python train.py --input="log_mel" --weight_standardization=false --stem="single" --widths=[128] --nesterov=false --epochs=24.9 --final_lr_fraction=0
Rows from block 2, named by matrix and row number. Each number is 128 + 32 x the weight over its row's rms, rounded and kept within 0 to 255. All counts start at 0. Numbers have three digits each. After the name is the row's rms in percent of the matrix's.
# mid10: scale 2 width-5 conv, dilation 4 (model.blocks.2.mid.1.0.weight, 32x32x5), inputs 0-31, a 5 kernel for each
mid10.0 116:130151148140130114132121112102141144139115088128132148169165110121145175142120114118109104064113148156141125153129131137092080089137178126132119114118141113098102102101103120113094115096114182215141123138153127086100109158155106115109129129122113108095081115133135129092073088117165164104114118109102147134141129133114120132145160097109124142124142145140147151108135137155155169139117090088076095162255255106092111149142133129122117124102081106154218160136106081097130120114090063
mid10.1 085:097115119109045118112126124150161162173178167191184169147137120102143129148165153135166181095105120117134188178196198201088107101104142202188168161168123136136132136088074117137154070072085061083202171179152127121124146131119095101103108095132136123083066084121140125091127124155123100105102101110132092114150150129166161185172157139125141138114066087121131144101107111124154113111115128134106111119090081152160146146173161153140157208129121123141141168146128128126137127146130142
mid10.2 119:168155139144164119129122106085128132131128116190167140116091219153143152195076104104105100117091085092121091106115125132050068093109118124123119094059140140120099086135131133118079116109113103120199172161174177145141139137123091100104109116183159147138130140152157163183187160164157152103104102104085056100138156175082093104102105111110120112083098107114126136098089106117131148146154157168161145142143140127115123134134197178173172206144132140158167059068081093113097127122121145
mid10.3 073:095102102104102096123137107156166159167172183132147152166188188154187139109048084126134157108109098064070112151145136136096102140174171123136155145179091107098084078133150182143148241213194187155101126144127121134131148152190107117121116102106110127138102124134126126093170138150129115137128155172196123111117093071094105124136113117126153147187135161153163177129121117114121084080090087105165174170158163087090103123117128126119108093143126130144127173172163153150113125135112115
mid10.4 091:161135136131118178132122109119080128126137153155145151145188072121129077099134090084082107128127139153143061044070155136132142127109106180129124142171097124130101156117115140153126157149139127103255224188167222064101127147171072098090124157066093108115108129133119107141049087139142099156143155140140093116126106115130119102103135116148153153159106106113149112108097103119136094093091116140120082083085117096139123102152139148119108123169155118120082141140123138185073121128108115
mid10.5 120:147124118123099138134131123095150150160171170192161145139118141123125120091131116131114089192176163148128174144113084065100105126128130099100123190255100116141151165122134153149156155140097086071126121114122149096105128153157168154140130105220173134118088132134130114079109097117110081168154132125128163157149102032147143141109074135123115137178169152109079061176140119116105171139117102087120106112123095066098133146130135136148136107193152131116084150114092074057140134134119098
mid10.6 085:210145129110112209140070093164104120148166161045074107132149104072087099122082054075101140148138132106090093094098092129131119119146153069085093102079177146104114131131170161137150128142111132140155142108098128166166158161167107124129142160141125138150169159152134152157135148131120107132139117097055098099109098088105118152173174122120125128153131129147168218129129123107085167155148131156093108104099060037094122122091112162157120086096122155134097157183174132116173162141155164
mid10.7 111:101087080078076117122101092094124128130122112172140106098080178136091114116175172148118095142132136122083109106091095093122140151139135095080062057056152162159157161127136124118113175149120143164171157148163184079094107121137133147165196213158167145129121087086095084079106118125116097146123087082080148134122104061163177156158129141130131146133194178164167144133123127132116225205171142142081099112122117091149172157137102096107119117149142142139142121117126126127099133140165166
mid10.8 086:085094094083090117123101099124106102096094079125110100123149083116126135176106109106107114060055056113174107117145148153177158140125130138142122131144142142135135152137132139149170072088112088091119121120155176101095088089102119109112101110080119140142141107103093104114142147119123099126131161160166120127115118160140113129137201106115083067071115117133143155148135119107118131169184202230149173179172188183137101132120139092077088146147157176195207092094116117118145150147152198
mid10.9 140:103122141133139086115136129138110125139136131108110104101103051084138169218077112128147163080088109138177081091116128126129149132105096062093127151188132116094107130116105111113123141154166172164114119133153161132110094072087135128119104073073098137159183127136137134127087103110106110130122126138151029088136175207135133136131119118103096115138086113158194207090139190200223107122135136159116128126111119130119083061046117107095108144105128138147152113116115116137174161134115085
mid10.10 083:127136109107084179154126111127105115120116092117103109105103090107118121144173148114133149123139140146153086094105108090197174149138165149138124100147122146159164167151155174166176125124165161183107103095087083119114111111148156138166157129042101142132114087120125098076114114131145147193188188197220099110131132102100130121139130107114149169163155129133114096126120118116134087115126098089180128129124133059078088076049143125129173244178174163150132078103132116109072114103109123
mid10.11 094:051073085132153149157177176180124123117097086152162151146167114110109109119119142132133137066091124197240146132138140132161164149112084115151156164168120115088107116073089099110109145165173141165088099120139136115102109125159121106098104096081108122131171094109116148162080116129133147122124120113106113112095096106107113093089112098112142176164114103124148150123139144156177115147175187174062129164175212078111091088124125102099073051109095107124113130136163183153120121133157196
mid10.12 127:150114114132148104111083092104135142151158143115125104089095178151108102134146152157152137188148122119110135115112104087165166143129117196190175159151080090119141164100092111126126136159126099092102103111125136142124126118116138133122096076060071095124122115126114108126150177151122113123111092105132125137130128109134143164144089090103115124120144123112105075224209161124092114142151125112255243141072073113145143121133067105108120153131140156144109113110104080075119132158172181
mid10.13 090:092131158145175168164140159194121121122120120110125139162163053090111100141223201176139124146132133129102149146131121121110111146122110132137135139160145131137160171067095123100083158126120110116078099118156189106113121135144104099111114112074100100115113141164160152131097129141132156148131133133147216160128120121146147154162148134157181185181098104100099110128131135110083086101104058048119115117108102107131150164145090086068063065180155157120086154161169125093140175186181191
mid10.14 085:101136167141107169134106101128128139147139128106115101073052151090091165213144145135105095066120155168160153131112144163170143139145126119122116112121149146119082056149127141180223122089065133194109109114103094055063097108106181160097093115037080114118114087128137131106099096073127194168131126129124122115136120107070101115138135151147136126102150135129101081118113114141145125119094103120170142137201219128113116165211181122092112154154141133133125138125135131139145158148121142
mid10.15 104:181184153138140211181186205198135137145152157140146148145124056101133123145178142108105123104110099091083056097116116129122119117102090145142120081017148151136133136179179172145085132145153155182093111100100111124114104102086094111133142171068091117141175134158156145143052082087096094125125134140145074118113114150098102102103099129118092091085115143136138136122142142133121122124114121161165164140132139153146141131119062079112140188151163159160188109119128135151087086091103155
mid10.16 089:144148146130142238189161146136170171153163161113119123102081117101098111144154128119133190100104129136150115135148156166139144131106085128121102069048101103099078053189172161152159068080113129145193148134139153118130132119108117117125145152046070071085113089122123107130185192195186186150144140125127087135166152127079101114108112091110126130143117129139133105126139126131139130142146146157170151140136171059104123111097089098093072070160165156151141091123156129154143155144142134
mid10.17 111:057090118126126085089096087072127126108110105110141164166140122133178186183099096108116108069074095122148099095104092078113139170187181152149132121126083105117125129118122107083070143140141146124127131140132129123131127137141085096104121143051062068100108046078093114144135159153146141084094098112114120137131122106081108121121127119128130126115065089112125128129135127114107127111115130134134126118117109144135138162207244217200161118167169160131094178169141135137162158162155157
mid10.18 090:089118131120097070115123092034176166132134142147167180151157098117161143156082104137141153078104125153152175158183194206156143138158174103119101099106172160157157132131136130141137222185145171225140127138135144175164144165164032067088089094121119123126154103115118101106101136125107095083071077094096141113107127146156147148147137122137137124106126123115116113143140111138166162170163159146162176169153153144146128125151079085110104114130120111132166067082107104106109125131130152
mid10.19 086:114083076107144058103122108054130128123121131193171153133147162139123136169108111108103132124147152171166102092122114094116147157170184106116095111111114095080063049107110126122105052073089074077132120107102119122123132130123108114135139150161137100118165099118114111115133128123114153127141152140135089100098114103145124142148122149135135121110167144115132146060070091130151159139137150174128168181170192139139113109150208211197205233154166175166153137135126125134084098116144138
mid10.20 127:090143146116085101137104141153114108103114114083113108125121155135098100082056125156155140138159171159151057123134110162068086101118117140122125170242171143118147160101123126128175189154108144131218181155175183180136133161184076103114119121097140138121081099123120110077094157149136116141127116127150024086111115100117157152134088160138155176220081126118092102106131135116094080099095098115095116106108088118102091102064124119130114106129148143121129135120116130146120134128131051
mid10.21 078:143122110135149069095112129100149130125125102165154140138135104116124153141116119118128133132125139147194130148157166208075075090117128065097107093073095084073092101113096100089085157133101118176205179173188159203190172131089093101116125118161134111134188037071079078076147174138120132143127127146165117162152144158117144128132121169140123130143148141143161197102110117128165116108093096091091120113094096174145132106105094116111100149077104092062065129142117105092108126115122133
mid10.22 088:079096096073064164147128109100121121126163177097115124132157141148100091134110109125159155134112120118118124134157146182173172168182153134152147114089104090116081062091123146142131168153137142169140131138135141097101123102097173138113115152067087096126141143139117101095118111126142176150155148143155151126131135142142131117113126146133130118111216168136136177152110111136196188174173180174176168155158186031097140078043073115126119122155135090081094077082101091071147157138170178
mid10.23 088:138135118105060159176165176136129123123140143093142134138118018063090076044131116123127121101105139126153138142156152131201164114114125202160139155182209153109145160111103124133127131123125133116121118131128125113105105119164130131142143147079131145126089108126120116121152132122135103084114123111115141127113088065090091086098090108091115114148136132147160130178149154156163053109129174198162153129113121184166149179205124107129137138097130099082041153151167169223142105093130125
mid10.24 077:049084088076055154146184160134128129136137126098120111122125112115126108109082118142130117107097132161169153143141138132159150136150173104110112130124163138115117141126106098097116136139152141155139128120141143111123108102096095086089108111128156164147122096124151148147201188199211187153138148139135148149161156155096119131107091069090103077045178145140137165133136146156168113096122128111154168167153134069086084092115228202178149188153116108103114099112116101079076093119096066
mid10.25 124:047088091070051125115100097078120123129127123074077073066050059092116103082106118118085041142124126140167083090104103097083107115126129137125101096096128132126117102149141125118122190168141153171080096095094087133121110126141118121131129125120139132133128206203192182185118116119124125097104113122122220193160150144162151154168169133125113123121148135124123151135138133138151108110127126124135131130134158154144131152162130115108104127133120114112117166149146162172194182162176189
mid10.26 083:151140118091078165110103134143153126146174200115110105112117187152178171109090087094088071178178204197194143147163164195135132120092072127144147141148134119115123114108143140098112147093100130175082086101115102105092101137155149141132131141138131141154159152159160139133172156154140145081096116117125114116115122111193169153123135068081091097101110089067084136123115122121114179143154138140127117127119136152129140138117064039060075054163153133095081110113116101077167150154134161
mid10.27 086:181187167142099057078096101094135145137123110087104113133160111115105073037121099084104138094132140130133146128139130108161174174167182187177166167185120113115122122138140148154161140130132137135158156133139136106106089099115138135148148160131135119092066142157171146095069099103095080070078084083085202185188160133156128133166173128111079090118067096114094108135145139144164145127123114090097117135136129186167159130141120097079078108121111102120138203169154170156156139149155109
mid10.28 108:094138121090093135142143122117152126110098081128131137145136153141136151166131132116118126187184181190211170144124100105116128142129102125129160184168136105082077080160158154156152091094098110088120109102133166134163181164148095083092122152128127109085076128142141119134137154166164161176164149151165109133133114078133122107133140144139111104106059082090090087091094112114099085080099088074098127170166134174177211234222125116115110101133134122106081088129173163130115143128125136
mid10.29 127:085068175203137079121106087102121143135111094123126121125108020146228142043141143133117104112075080118127159133117099112147156114086089146147169171142134136134162162123099155185175142167101067075137106084091128142154159153148119106085102120066097172177116131085105155156066097183172105160137118127135143117132135134128095098135122128124138132119152129116109108087114120097096117142171160095126145128121132102138134147150122191154077091153113100139194159153133103086118069112180180
mid10.30 093:085108094092068080149192181189163158125117129086118154142110100169168181204085094116127140120105099108162121117137139135122122120121129169158162167149121117101117148100097124140138105130115117138116116098116127158154137109105131105075072088095112118069011130137121107101034085144180153123128119113128058101159186186116133114115115124125130132120089123134133150075087121117106114115130146155124128113073063135156181175156121120109118144108118129124095141163190202200090125123142187
mid10.31 085:060133173169170119123126120118068079087102109112117125104116133137132118088078085101114115087136155141126131126109145164144119116126125190156160165171060111149123114088114140129105208146097112135119120137123136126125145171174079086064086117114138136115144060106141143135086104109087060198163133134157087143173134092065112145130166115133155169161143159156142128126111108157134161137126106122122092125186217130169142108139255181144148101154136130135107097077103116094060119147113087